Rows from block 6 of the encoder of a small masked image model, named by matrix and row number. Rows with one number belong to one neuron. Each number is 50 + 15 x the weight over its row's rms, rounded and kept within 0 to 99. All counts start at 0.
After each neuron's rows are labels from the 100 images, of 14976, where the neuron reaches its highest value: "top examples" is what is common among them; "colour at peak" is the nearest of a few named colours to the mean colour under the peak. Only what is clearly more common there than usual is listed. The data: dead-leaves pictures: piles of overlapping shapes.
# fc1: MLP up (encoder.blocks.6.mlp.fc1.weight, 480x160), inputs 0-159
# fc2: MLP down (encoder.blocks.6.mlp.fc2.weight, 160x480, transposed), outputs 0-159

fc1.367:31 51 27 42 54 60 52 48 69 34 30 44 46 54 73 48 61 17 91 37 47 38 01 49 62 36 58 54 55 50 39 55 25 39 71 36 70 60 77 22 47 69 33 52 58 75 46 22 66 54 39 27 74 54 41 34 40 48 45 43 49 66 59 55 48 24 48 53 15 35 55 72 45 55 59 57 34 35 27 40 51 41 32 44 43 68 53 60 52 27 59 27 72 42 26 49 72 57 56 39 44 40 36 44 39 58 29 37 60 56 40 53 34 54 44 68 28 18 50 30 67 58 57 43 59 51 49 68 48 41 29 58 43 43 46 44 55 42 30 60 56 63 25 37 54 50 35 44 28 73 23 46 31 72 40 65 43 40 28 69
fc2.367:59 64 44 56 40 44 64 72 37 16 43 47 47 69 69 40 60 33 61 54 33 69 69 60 48 56 61 73 48 46 70 66 74 72 28 54 80 43 59 42 63 67 58 57 48 63 55 48 62 37 47 66 65 58 47 43 41 39 78 42 23 42 33 50 47 78 48 51 52 50 48 61 39 61 58 31 58 43 36 40 71 58 57 42 49 74 52 51 45 39 49 10 75 53 38 44 68 51 44 57 71 71 34 57 45 56 53 45 55 69 59 65 11 13 73 48 78 19 62 54 60 60 63 56 71 45 56 44 64 58 54 44 50 72 49 39 41 43 25 73 51 75 64 53 60 83 37 58 84 57 38 62 44 53 36 30 67 58 68 11
top examples: large pieces; pastel; circle
colour at peak: pink

fc1.10:25 42 38 50 48 39 56 52 63 55 48 66 58 62 55 35 67 50 21 55 66 67 56 56 49 47 59 31 33 46 33 31 41 59 58 38 70 40 65 55 48 41 44 47 02 36 29 29 12 40 50 42 52 11 53 35 43 45 49 21 56 29 42 44 07 27 19 52 27 46 36 34 41 49 40 47 35 20 34 44 52 47 67 36 12 65 52 48 30 48 60 41 37 33 19 55 33 31 76 45 42 36 48 51 48 41 62 59 33 69 66 42 65 59 74 59 25 35 52 36 36 59 49 51 51 31 42 50 50 42 52 47 45 61 60 50 55 26 28 12 38 46 51 28 44 54 44 37 48 49 66 61 46 61 19 47 56 61 30 50
fc2.10:53 50 66 45 60 57 36 33 64 45 64 59 48 74 16 54 51 41 46 90 65 44 38 49 55 44 50 10 55 34 13 37 37 79 72 41 41 70 62 70 41 41 47 49 52 21 48 42 44 50 53 35 46 47 49 49 26 27 39 62 41 67 00 48 58 19 32 62 37 44 40 57 35 25 76 35 58 63 24 66 54 51 40 67 66 60 61 49 31 61 66 73 60 51 72 65 52 63 64 46 53 32 55 57 43 34 49 43 88 50 54 48 63 80 21 60 39 59 62 57 49 43 51 55 38 57 45 46 42 47 40 47 45 10 67 53 63 45 27 55 53 55 38 57 71 56 64 37 63 72 45 30 60 53 32 48 59 54 32 43
top examples: large pieces; vivid
colour at peak: purple

fc1.323:52 41 43 55 20 57 44 68 39 42 58 81 55 41 48 58 54 81 76 41 56 45 36 42 47 51 43 45 43 45 59 68 14 33 68 47 50 71 37 42 56 23 62 55 58 57 51 33 57 59 47 19 58 78 58 68 24 28 44 23 49 54 59 45 29 64 59 41 49 43 68 48 42 37 22 35 67 41 45 38 68 42 64 43 72 71 55 41 40 57 53 56 46 44 45 54 88 44 56 85 23 73 58 28 08 44 53 73 79 41 38 60 68 70 40 47 91 50 72 60 60 49 40 63 48 33 76 47 52 32 59 43 45 62 40 57 31 63 17 47 47 39 45 44 18 59 57 33 47 41 42 57 50 39 50 61 40 46 49 34
fc2.323:53 45 55 66 60 42 52 66 50 36 49 56 56 24 51 42 51 99 62 55 61 28 52 21 36 56 34 44 67 37 44 50 55 52 30 32 68 32 20 52 34 61 29 32 31 67 39 34 34 37 43 74 65 66 48 48 40 54 38 60 24 26 62 34 36 77 55 36 56 47 44 55 43 46 33 31 66 45 57 17 33 43 41 46 61 51 36 17 47 69 59 51 66 34 57 49 74 13 41 37 45 50 50 23 44 78 69 49 58 66 28 45 42 54 58 55 50 56 41 37 42 47 66 45 45 57 58 62 57 38 67 33 34 63 24 51 35 15 35 30 44 59 54 45 54 34 47 58 82 35 73 60 38 69 52 25 73 69 52 68
top examples: vivid
colour at peak: green

fc1.463:51 45 56 41 52 50 56 67 36 48 38 59 47 43 25 44 61 67 50 76 62 34 37 41 65 59 50 62 46 35 33 09 70 62 14 57 25 37 08 42 36 30 46 25 37 39 58 26 61 47 39 48 42 41 43 61 26 38 54 37 23 39 47 00 34 38 52 41 41 45 45 54 80 17 47 39 33 43 47 64 49 58 66 56 66 49 40 52 58 42 61 69 69 42 52 36 73 54 61 66 41 58 32 38 63 25 43 64 71 55 27 54 37 42 46 36 55 55 25 63 28 42 47 64 69 30 49 73 44 47 35 44 72 45 46 54 41 62 25 67 43 52 49 42 48 40 49 58 21 59 36 50 50 32 14 51 47 46 17 45
fc2.463:49 49 43 30 37 51 43 22 47 41 50 46 69 41 70 54 53 22 37 62 37 47 42 75 60 18 43 74 33 72 59 39 32 37 53 58 33 58 81 53 30 43 39 55 62 29 46 69 36 24 53 35 27 37 53 47 53 26 63 19 12 67 18 61 65 48 62 54 58 58 53 35 69 62 79 30 22 53 47 35 54 55 46 54 62 71 51 61 39 41 42 36 54 39 64 48 45 69 51 64 69 31 52 74 37 62 34 43 67 43 59 67 60 02 62 62 33 74 56 48 61 54 43 63 41 35 56 44 34 38 52 36 42 58 80 67 44 44 46 51 45 40 53 64 40 68 54 45 78 53 42 38 39 14 60 50 32 22 47 52
top examples: large pieces; cool
colour at peak: green

fc1.72:38 44 41 74 55 54 35 60 62 31 78 38 61 59 61 41 88 64 38 70 57 46 42 62 17 36 89 49 80 33 60 53 56 37 40 48 63 70 51 65 20 61 43 71 65 44 56 44 39 41 48 43 69 32 43 32 39 40 42 32 44 35 55 44 14 26 52 35 42 36 39 47 42 36 31 34 47 50 43 47 62 66 65 64 29 47 42 60 41 51 67 28 63 63 56 42 46 23 49 62 39 45 68 21 61 27 72 38 54 43 19 46 58 58 47 47 51 25 28 30 36 52 60 71 37 48 58 51 65 55 35 49 86 54 79 50 39 30 43 35 34 62 43 53 30 17 55 44 63 27 34 55 51 32 35 44 68 40 42 31
fc2.72:47 47 61 41 61 60 34 34 68 22 46 47 58 55 54 55 61 30 21 63 45 45 43 55 36 31 39 17 35 50 02 55 27 50 87 57 29 64 46 64 44 39 47 51 52 40 41 49 37 42 59 30 39 17 52 74 27 40 62 39 44 56 30 41 45 46 33 53 53 55 59 52 37 21 54 22 48 60 30 35 48 59 39 60 56 43 38 54 48 60 98 38 61 52 64 54 56 38 64 54 49 23 52 57 51 80 31 26 48 43 49 45 28 39 00 53 32 58 58 62 48 49 50 45 34 50 47 65 45 42 51 40 61 03 58 38 52 53 52 44 56 44 34 61 43 34 62 46 64 63 64 70 47 39 57 28 38 43 19 38
top examples: large pieces; grey
colour at peak: grey

fc1.411:32 40 68 45 55 34 52 58 15 78 53 71 41 44 60 47 53 69 45 44 33 80 60 40 61 25 52 64 33 57 41 41 47 61 26 41 62 60 35 46 26 50 74 53 43 52 58 29 32 41 60 48 49 42 51 70 30 44 53 24 08 38 39 43 29 53 38 42 37 49 29 47 47 45 38 19 43 34 56 26 47 49 56 53 20 55 57 44 43 47 58 51 34 46 56 51 68 54 37 27 52 75 48 37 43 61 29 37 55 62 48 40 07 62 44 26 25 47 75 55 53 41 28 47 54 22 19 69 11 45 71 47 48 26 46 67 15 57 29 26 42 68 49 40 39 46 45 54 59 71 44 53 58 26 47 61 46 41 51 52
fc2.411:63 70 71 60 65 69 59 53 69 58 60 60 62 54 57 62 52 29 57 71 39 72 59 57 45 46 58 18 65 48 34 66 44 55 67 55 53 65 39 69 59 54 65 57 66 63 66 59 69 55 66 61 57 30 67 61 48 65 39 66 47 63 38 36 30 46 31 71 29 69 69 62 42 51 59 43 31 66 58 19 68 56 61 64 67 65 42 49 57 69 57 47 35 61 77 66 63 62 45 60 12 51 26 24 56 77 57 23 48 58 34 49 55 51 35 71 51 24 49 68 61 61 66 59 50 58 23 66 02 57 50 58 69 36 58 48 71 65 64 65 62 41 55 66 76 65 65 76 33 60 40 45 58 55 41 54 16 54 55 26
top examples: shaded; large pieces; grey
colour at peak: grey

fc1.433:52 32 55 44 58 58 45 59 51 67 57 42 54 61 86 59 45 66 21 88 51 48 53 54 54 82 20 35 59 79 61 29 56 42 39 25 58 52 48 39 52 16 36 61 46 32 35 48 59 22 62 41 81 47 46 71 41 48 37 18 57 35 61 28 31 44 40 40 36 46 75 60 33 53 49 43 41 59 62 61 56 52 61 61 50 61 38 51 38 77 73 65 83 76 42 22 57 16 44 60 48 58 40 83 68 24 28 54 82 55 50 42 77 64 60 42 65 48 57 65 37 32 43 53 55 43 48 75 55 68 54 43 60 50 66 42 43 50 38 31 53 35 53 62 48 75 56 36 61 37 65 56 31 41 44 51 33 58 59 61
fc2.433:48 53 43 30 55 44 26 12 54 48 40 37 45 58 33 47 43 58 32 68 59 44 34 59 50 15 24 10 34 66 07 42 33 69 69 35 33 60 43 69 44 51 32 46 52 26 42 53 34 40 49 69 25 40 36 46 57 27 69 25 40 56 34 41 54 36 08 41 44 50 55 46 61 36 50 44 36 61 42 53 42 51 49 61 54 59 45 40 28 52 66 49 64 43 53 51 50 69 40 51 34 25 36 53 48 50 31 49 49 31 32 58 45 65 08 53 18 40 21 45 37 42 57 62 42 50 37 28 41 33 60 50 54 27 62 56 43 46 58 48 48 56 36 56 49 46 47 80 85 39 48 44 44 26 37 48 42 31 20 18
top examples: vivid; large pieces; shaded
colour at peak: blue

fc1.293:52 66 46 34 45 64 58 28 73 55 63 31 37 44 61 35 64 67 49 68 62 38 56 41 39 21 67 42 50 44 80 51 31 31 25 02 57 61 67 47 64 40 42 65 59 41 35 46 40 52 52 37 31 31 48 53 25 42 33 21 55 42 62 31 47 62 21 27 58 58 36 45 63 43 48 39 41 54 44 62 56 44 44 59 30 31 36 39 47 65 61 42 48 59 43 48 36 42 65 42 39 27 59 78 65 70 47 57 17 52 66 57 55 44 65 62 74 47 67 18 39 31 29 43 51 48 51 22 35 55 50 32 44 59 58 46 31 22 27 47 52 56 66 59 27 43 44 44 69 16 80 31 39 50 47 37 34 72 85 41
fc2.293:55 46 47 43 46 39 38 38 52 47 50 46 48 84 29 55 30 49 42 64 29 38 40 55 73 40 35 59 43 50 50 73 44 87 31 06 43 55 61 51 45 46 43 49 49 68 49 76 09 79 49 80 38 65 43 23 84 28 37 44 35 55 34 74 29 22 65 45 24 45 47 46 37 00 60 50 48 50 24 38 48 60 39 54 46 48 53 33 58 53 74 10 53 53 53 51 45 43 55 55 57 49 53 30 39 25 44 41 47 46 46 50 45 71 47 50 49 54 36 50 42 44 46 54 41 46 40 75 44 48 39 52 35 50 31 54 48 21 54 42 45 56 47 52 43 33 49 43 31 43 24 73 42 42 73 32 48 38 40 88
top examples: vivid
colour at peak: purple

fc1.102:44 46 55 59 49 22 45 39 49 51 33 51 59 55 61 39 40 69 44 42 47 61 53 48 54 55 35 29 37 49 56 64 45 27 64 41 30 30 26 45 35 46 37 44 28 56 33 38 40 52 41 43 67 42 40 23 40 45 47 46 25 42 57 52 39 29 42 88 38 45 62 45 38 63 39 33 47 37 52 59 30 43 49 43 39 44 39 35 39 33 47 53 48 63 27 89 68 37 36 34 60 58 27 62 26 43 28 34 46 39 54 39 54 63 72 24 46 35 40 59 53 49 47 65 40 41 44 48 60 48 40 67 43 21 01 38 40 46 33 33 46 34 00 43 43 54 60 51 71 48 57 52 52 38 36 21 57 00 46 48
fc2.102:34 34 28 39 42 30 48 58 30 38 35 25 48 45 78 37 61 52 55 64 46 30 49 45 33 51 40 98 47 42 85 53 69 61 21 53 46 24 39 26 42 37 34 44 32 47 46 49 42 42 37 33 61 38 35 52 39 47 31 44 57 23 38 56 48 46 70 31 50 27 31 35 43 56 53 34 35 24 54 28 48 37 44 35 29 25 61 39 44 35 58 46 71 21 60 31 35 58 55 29 49 49 67 53 41 45 35 53 51 38 50 43 56 23 84 28 59 61 45 26 34 31 38 33 36 40 42 56 39 44 35 44 31 73 74 49 38 39 33 44 35 66 63 34 51 26 26 48 63 35 58 32 37 50 41 37 32 51 53 86
top examples: pastel
colour at peak: pink; orange

fc1.195:47 47 62 65 39 39 35 23 57 62 61 65 52 64 59 31 50 25 19 45 55 20 57 53 63 43 64 49 61 82 85 58 56 55 52 46 63 24 52 69 55 62 57 32 64 63 68 51 39 46 44 15 95 63 56 53 43 39 71 67 50 62 25 49 38 65 25 50 05 28 47 42 56 43 42 55 40 37 32 50 40 61 50 57 59 59 43 71 56 30 57 95 64 54 66 46 58 36 65 50 72 47 47 13 58 46 70 38 41 39 53 42 54 63 53 44 50 28 48 16 50 42 61 43 52 50 74 51 15 46 43 44 46 31 48 43 39 49 54 49 59 95 47 45 42 49 63 46 64 40 40 52 49 51 55 24 32 58 40 62
fc2.195:50 56 53 48 54 55 42 48 59 39 50 61 55 51 51 53 36 45 46 31 34 60 40 44 37 45 47 55 44 82 47 32 43 76 44 20 33 51 55 42 70 48 51 60 50 99 54 96 44 39 57 99 59 93 57 55 61 39 28 55 75 54 73 58 55 50 30 59 55 54 52 60 19 43 44 65 62 49 61 51 54 60 57 51 59 71 50 55 28 53 37 57 38 51 46 66 66 58 52 56 19 48 29 76 50 32 39 36 79 45 42 53 68 47 48 53 48 49 35 50 51 52 53 46 59 63 22 31 43 41 60 66 71 52 17 39 63 71 74 69 52 51 67 53 53 61 52 48 44 63 54 29 61 56 48 23 19 56 43 55
top examples: large pieces; shaded; vivid
colour at peak: grey

fc1.127:50 67 57 36 24 55 58 44 53 25 68 61 29 09 64 82 49 39 27 52 26 53 74 65 40 25 45 50 72 60 70 55 38 28 54 26 45 33 20 46 71 46 33 42 47 37 67 37 55 33 62 41 27 29 42 53 53 43 50 71 64 76 37 46 35 46 40 45 26 39 52 18 57 48 45 68 62 29 24 37 67 57 32 77 59 27 51 65 30 50 58 39 24 33 43 52 84 69 26 30 57 30 46 36 71 54 33 40 34 46 57 45 45 54 39 39 36 50 91 51 30 44 41 61 46 31 34 57 31 59 60 30 30 59 45 39 36 52 57 36 55 65 52 37 56 41 46 44 43 44 31 72 52 50 41 60 63 55 40 43
fc2.127:56 52 55 49 55 55 45 37 60 59 58 58 47 38 26 58 54 39 40 64 47 43 47 55 44 38 47 24 48 67 32 99 37 38 56 31 41 61 51 61 48 55 46 56 53 26 54 38 68 39 50 54 40 11 57 48 64 66 70 49 60 61 32 35 84 00 34 49 32 61 54 42 50 51 75 36 54 61 51 40 48 59 55 62 48 63 82 59 60 58 46 42 10 56 40 56 71 46 20 51 59 47 56 33 37 71 39 65 69 51 49 66 80 59 44 53 38 59 82 50 52 47 53 60 50 55 16 54 35 47 53 74 47 37 35 50 54 47 52 52 51 46 40 57 57 79 62 99 38 56 22 39 50 39 60 68 46 47 43 59
top examples: shaded; pastel
colour at peak: pink

fc1.96:44 60 68 38 40 42 32 59 47 46 36 51 79 71 47 53 61 55 36 68 49 29 27 43 29 37 60 45 50 49 53 42 59 85 30 41 62 51 48 54 27 39 32 24 40 41 26 29 45 53 38 30 50 31 46 36 37 36 48 30 64 20 46 59 31 29 42 40 35 33 25 39 45 34 38 73 30 45 33 56 38 48 33 46 67 26 58 40 44 47 65 51 63 59 74 47 61 69 46 48 63 49 62 64 59 53 79 50 59 50 54 44 20 85 56 46 25 66 44 52 47 57 43 52 67 49 13 49 40 31 46 51 58 39 71 50 38 35 31 10 29 49 21 23 39 43 41 48 60 26 44 36 45 37 75 40 23 30 41 76
fc2.96:43 41 47 35 43 41 26 25 58 39 47 47 46 42 45 44 31 46 21 63 53 42 35 50 48 29 33 02 29 41 01 40 22 50 84 43 31 59 52 59 46 39 41 47 48 33 39 46 38 32 45 37 27 44 38 67 46 23 35 37 44 55 34 46 44 32 20 39 46 52 42 34 36 15 52 46 43 54 43 42 45 49 37 54 51 44 50 45 52 47 94 37 58 45 70 48 46 48 47 46 41 31 44 42 43 50 32 35 44 33 44 53 36 63 00 43 23 63 63 51 44 41 40 52 36 43 41 44 31 38 44 32 37 08 70 56 43 38 41 41 45 37 28 51 43 33 48 48 75 45 57 45 41 28 56 42 39 33 23 33
top examples: large pieces; vivid
colour at peak: purple

fc1.39:47 31 55 46 48 59 53 49 68 38 61 42 65 38 59 46 41 62 53 47 28 17 37 51 34 49 80 60 63 09 22 46 34 42 54 39 15 59 45 46 41 44 55 38 79 41 48 29 62 57 46 43 37 44 52 54 37 28 59 33 40 42 48 35 48 27 61 30 55 49 56 62 54 36 14 34 23 56 55 64 46 73 39 48 33 42 37 51 34 48 74 34 76 60 41 40 82 41 54 23 41 74 53 53 37 40 69 80 76 44 29 21 62 44 66 36 47 44 39 58 47 51 26 78 64 64 49 17 58 55 33 57 54 54 42 48 35 60 30 38 45 25 29 40 39 40 29 54 27 44 76 38 50 17 34 55 53 54 51 53
fc2.39:51 50 42 46 55 43 36 49 49 26 51 56 21 42 81 45 32 36 40 89 57 36 36 43 37 44 46 22 51 30 35 70 41 33 52 39 59 44 56 58 47 41 45 45 34 35 37 29 41 33 35 50 43 31 37 45 39 53 39 60 48 40 33 43 49 46 73 46 11 35 39 47 57 52 34 38 30 62 10 59 41 58 38 44 48 50 74 41 39 52 74 28 55 44 82 46 41 29 30 36 71 44 56 80 50 51 52 65 63 50 46 37 66 45 26 47 36 50 99 44 43 35 43 30 36 54 37 94 82 48 40 36 31 35 61 45 40 18 42 41 49 16 41 50 26 46 39 61 75 48 33 49 43 47 51 51 49 48 37 47
top examples: pastel; vivid
colour at peak: green

fc1.328:33 36 52 08 36 49 45 48 66 31 43 53 47 40 38 44 57 22 60 87 53 36 23 43 54 64 37 63 66 60 61 39 77 49 48 39 58 59 57 18 55 48 31 44 55 55 15 27 63 63 37 44 60 32 37 17 27 50 21 23 49 44 33 46 30 26 33 33 22 21 41 49 28 56 25 69 32 49 40 58 45 36 35 60 34 45 26 30 41 36 63 57 47 67 69 52 46 48 58 49 57 67 56 44 74 69 45 64 59 49 63 64 70 69 36 43 60 54 43 42 60 61 53 55 45 39 50 47 65 45 26 33 62 72 71 40 43 38 30 26 21 52 31 37 31 46 36 48 36 29 59 49 38 31 53 46 38 31 40 52
fc2.328:58 52 55 44 59 53 39 22 60 53 58 59 59 38 44 56 32 52 33 69 47 48 32 51 44 36 43 05 47 16 02 54 34 57 89 28 27 71 45 64 39 47 40 55 59 38 57 36 43 36 55 29 28 39 49 63 34 52 32 43 41 67 49 42 65 44 38 57 32 55 54 41 29 24 43 38 48 69 57 29 47 56 48 65 53 40 45 54 66 54 97 27 53 54 63 59 48 23 39 57 43 29 36 50 45 62 43 31 29 42 40 49 57 67 07 57 22 54 47 51 49 48 49 54 41 51 38 27 45 51 36 34 34 00 60 48 58 49 37 48 55 43 37 56 48 29 61 56 69 54 60 48 52 38 53 38 48 40 34 17
top examples: vivid; large pieces
colour at peak: green

fc1.93:28 43 59 50 59 40 54 16 72 47 36 68 34 59 61 51 10 50 71 28 28 17 68 61 62 47 51 63 75 65 63 38 77 54 47 45 49 41 76 69 28 75 50 36 55 48 41 39 34 53 31 61 59 61 34 40 22 67 32 72 48 60 60 56 45 41 48 42 29 63 35 63 43 58 40 24 22 36 32 39 46 44 42 66 56 49 39 56 50 26 52 48 56 57 47 46 56 39 43 54 88 72 18 17 45 39 63 60 27 46 46 37 67 68 62 32 63 63 73 66 47 40 63 72 52 27 39 44 34 54 23 36 28 34 47 44 40 55 38 43 43 42 58 50 64 45 46 73 35 79 35 57 53 39 25 30 44 44 40 50
fc2.93:35 44 39 43 40 32 39 40 38 29 34 43 44 43 62 41 62 39 49 50 42 40 40 45 32 42 43 52 37 49 43 33 49 30 44 54 43 41 49 41 53 38 31 44 36 64 40 63 70 53 37 39 34 59 36 39 68 23 47 44 78 44 54 79 60 76 78 43 57 38 37 34 47 25 50 60 48 45 44 51 33 37 44 39 29 66 57 45 58 42 48 29 00 47 50 44 48 73 47 45 88 46 57 86 32 39 46 59 74 51 56 85 21 50 43 45 37 42 30 34 39 46 45 34 50 40 88 44 86 38 54 54 29 54 58 61 41 26 29 50 41 39 42 40 50 60 39 00 72 37 43 55 44 46 44 09 49 37 47 39
top examples: shaded; vivid
colour at peak: grey

fc1.1:51 48 42 63 51 35 41 58 65 78 43 22 84 46 21 67 41 92 40 77 47 61 40 25 33 89 72 78 56 21 44 55 64 74 39 57 41 65 50 48 45 54 59 51 56 59 46 61 54 71 34 57 52 65 55 28 49 50 39 29 33 37 35 60 76 44 63 44 51 53 63 42 19 27 38 34 37 54 39 55 42 34 51 47 39 71 54 49 52 43 65 54 33 43 52 95 73 50 31 24 70 50 34 54 64 77 70 48 75 47 34 78 64 65 59 39 43 69 47 57 39 57 38 41 54 46 56 54 30 43 52 44 72 46 38 44 59 53 27 40 75 35 43 51 49 55 36 41 65 53 49 56 60 44 50 51 19 41 34 24
fc2.1:62 53 55 30 59 48 39 26 65 37 64 52 73 48 60 58 47 49 18 60 48 35 37 24 58 18 32 17 37 55 20 70 33 41 72 61 33 74 64 74 32 33 23 51 54 35 43 54 65 39 53 55 24 55 42 65 38 44 34 33 50 70 58 49 58 27 28 45 42 54 40 38 40 07 49 30 32 56 49 42 33 49 34 60 53 33 50 24 45 52 69 69 55 37 61 58 43 22 30 53 60 24 65 58 49 43 29 50 37 36 52 32 54 34 21 51 24 60 53 53 44 40 48 59 28 46 60 66 44 34 48 46 39 18 54 71 43 51 37 46 45 60 31 64 36 35 60 47 70 62 48 46 37 26 43 54 41 28 24 20
top examples: pastel
colour at peak: white

fc1.368:54 46 52 49 40 43 30 65 40 52 41 48 70 72 57 51 28 72 57 74 66 51 63 42 43 81 55 81 52 17 33 39 69 60 53 61 30 56 55 49 69 61 59 60 45 68 46 68 35 65 48 44 29 54 64 23 57 38 58 53 36 53 46 50 62 15 69 23 51 49 50 43 29 10 41 34 44 38 48 58 26 55 52 52 44 52 51 59 31 46 63 48 58 57 66 85 67 61 63 70 59 41 40 55 69 60 61 57 71 37 53 26 59 57 71 58 69 87 31 62 44 59 40 41 54 51 56 47 62 62 47 56 73 15 42 36 52 66 54 23 55 28 60 46 58 35 43 32 70 52 48 47 49 48 42 46 07 18 30 19
fc2.368:60 59 56 44 61 56 50 43 62 70 54 54 41 47 05 60 49 39 45 57 44 50 56 44 44 36 41 23 43 46 29 65 41 35 63 55 46 64 53 65 54 51 55 69 59 25 61 30 63 18 68 26 46 43 45 66 38 38 50 44 45 73 52 66 35 11 39 58 74 64 57 55 56 31 60 44 37 66 13 29 54 62 50 57 60 39 53 15 38 55 99 79 61 54 47 68 49 26 48 62 58 42 68 43 58 45 43 34 37 49 47 44 61 79 31 63 35 54 48 62 57 57 59 69 50 58 70 41 24 56 31 53 53 29 51 53 62 47 51 61 59 76 51 70 51 30 68 54 84 64 32 21 62 35 48 48 48 39 38 24
top examples: pastel
colour at peak: white

fc1.262:42 48 81 22 47 55 48 50 59 47 58 46 69 41 64 40 54 35 45 50 65 33 47 60 71 43 64 42 52 60 59 64 29 21 37 39 58 64 59 50 66 19 59 67 47 17 42 57 50 58 38 26 37 29 44 57 31 50 55 51 58 71 64 42 69 30 00 44 42 66 64 47 57 29 58 46 49 59 46 44 61 33 32 40 71 17 17 37 59 67 56 32 52 18 53 51 30 47 21 69 43 41 55 52 47 66 18 63 42 46 52 62 42 61 46 71 48 52 75 63 69 66 42 45 63 53 40 52 23 07 62 40 27 68 46 66 20 38 23 53 59 30 63 46 59 61 54 49 34 59 46 61 50 49 54 32 25 50 52 59
fc2.262:49 41 45 29 46 43 40 24 57 39 53 34 57 70 70 50 55 36 35 49 51 27 32 29 27 40 34 31 42 15 19 48 31 56 55 42 29 50 45 65 34 32 29 42 47 32 49 43 28 47 43 66 38 74 31 50 35 62 47 39 67 50 72 64 44 59 09 40 57 48 39 35 49 54 22 46 46 54 67 43 33 43 29 57 38 34 23 70 65 42 43 29 65 49 33 53 28 43 38 43 64 27 51 73 32 69 37 57 25 34 55 28 49 18 21 39 29 55 78 48 38 42 36 46 31 40 48 48 45 43 39 53 76 35 51 20 55 51 26 34 44 43 19 44 50 41 49 52 70 42 55 75 49 39 71 64 55 41 29 55
top examples: vivid; shaded
colour at peak: purple; blue

fc1.147:47 46 45 58 54 47 43 52 40 42 60 46 50 39 42 42 70 54 67 32 39 43 56 56 73 46 36 69 55 44 82 53 42 43 28 54 34 74 43 55 39 34 37 57 47 21 36 47 50 55 47 31 03 62 24 13 41 45 21 47 44 47 41 77 34 57 51 36 48 30 14 48 60 34 35 54 37 45 56 61 22 31 46 55 61 30 45 31 35 50 73 67 52 51 18 50 51 67 39 29 29 46 64 63 26 42 77 53 35 28 44 38 76 46 19 43 41 60 35 58 39 36 33 53 39 38 56 36 28 65 46 39 40 44 40 46 42 14 57 38 34 38 51 44 56 44 58 37 24 17 62 26 56 46 62 49 28 32 35 67
fc2.147:62 46 67 46 67 61 51 50 63 66 51 55 61 44 34 51 65 64 55 62 72 50 47 40 29 49 59 34 44 59 32 52 47 51 66 54 51 62 45 67 59 47 47 54 59 00 46 47 56 17 64 05 53 44 54 46 50 50 30 57 40 62 72 64 51 51 46 58 63 60 54 55 28 69 62 42 59 68 91 30 53 53 43 64 66 48 50 24 73 61 99 67 60 49 36 53 65 37 62 66 58 35 70 68 43 52 69 48 60 44 47 38 51 60 45 56 41 34 50 51 52 59 52 49 51 72 32 21 37 40 12 24 51 32 74 51 46 62 23 56 43 33 58 55 55 54 50 21 74 58 79 39 62 61 33 64 19 56 56 26
top examples: shaded; pastel; small pieces
colour at peak: grey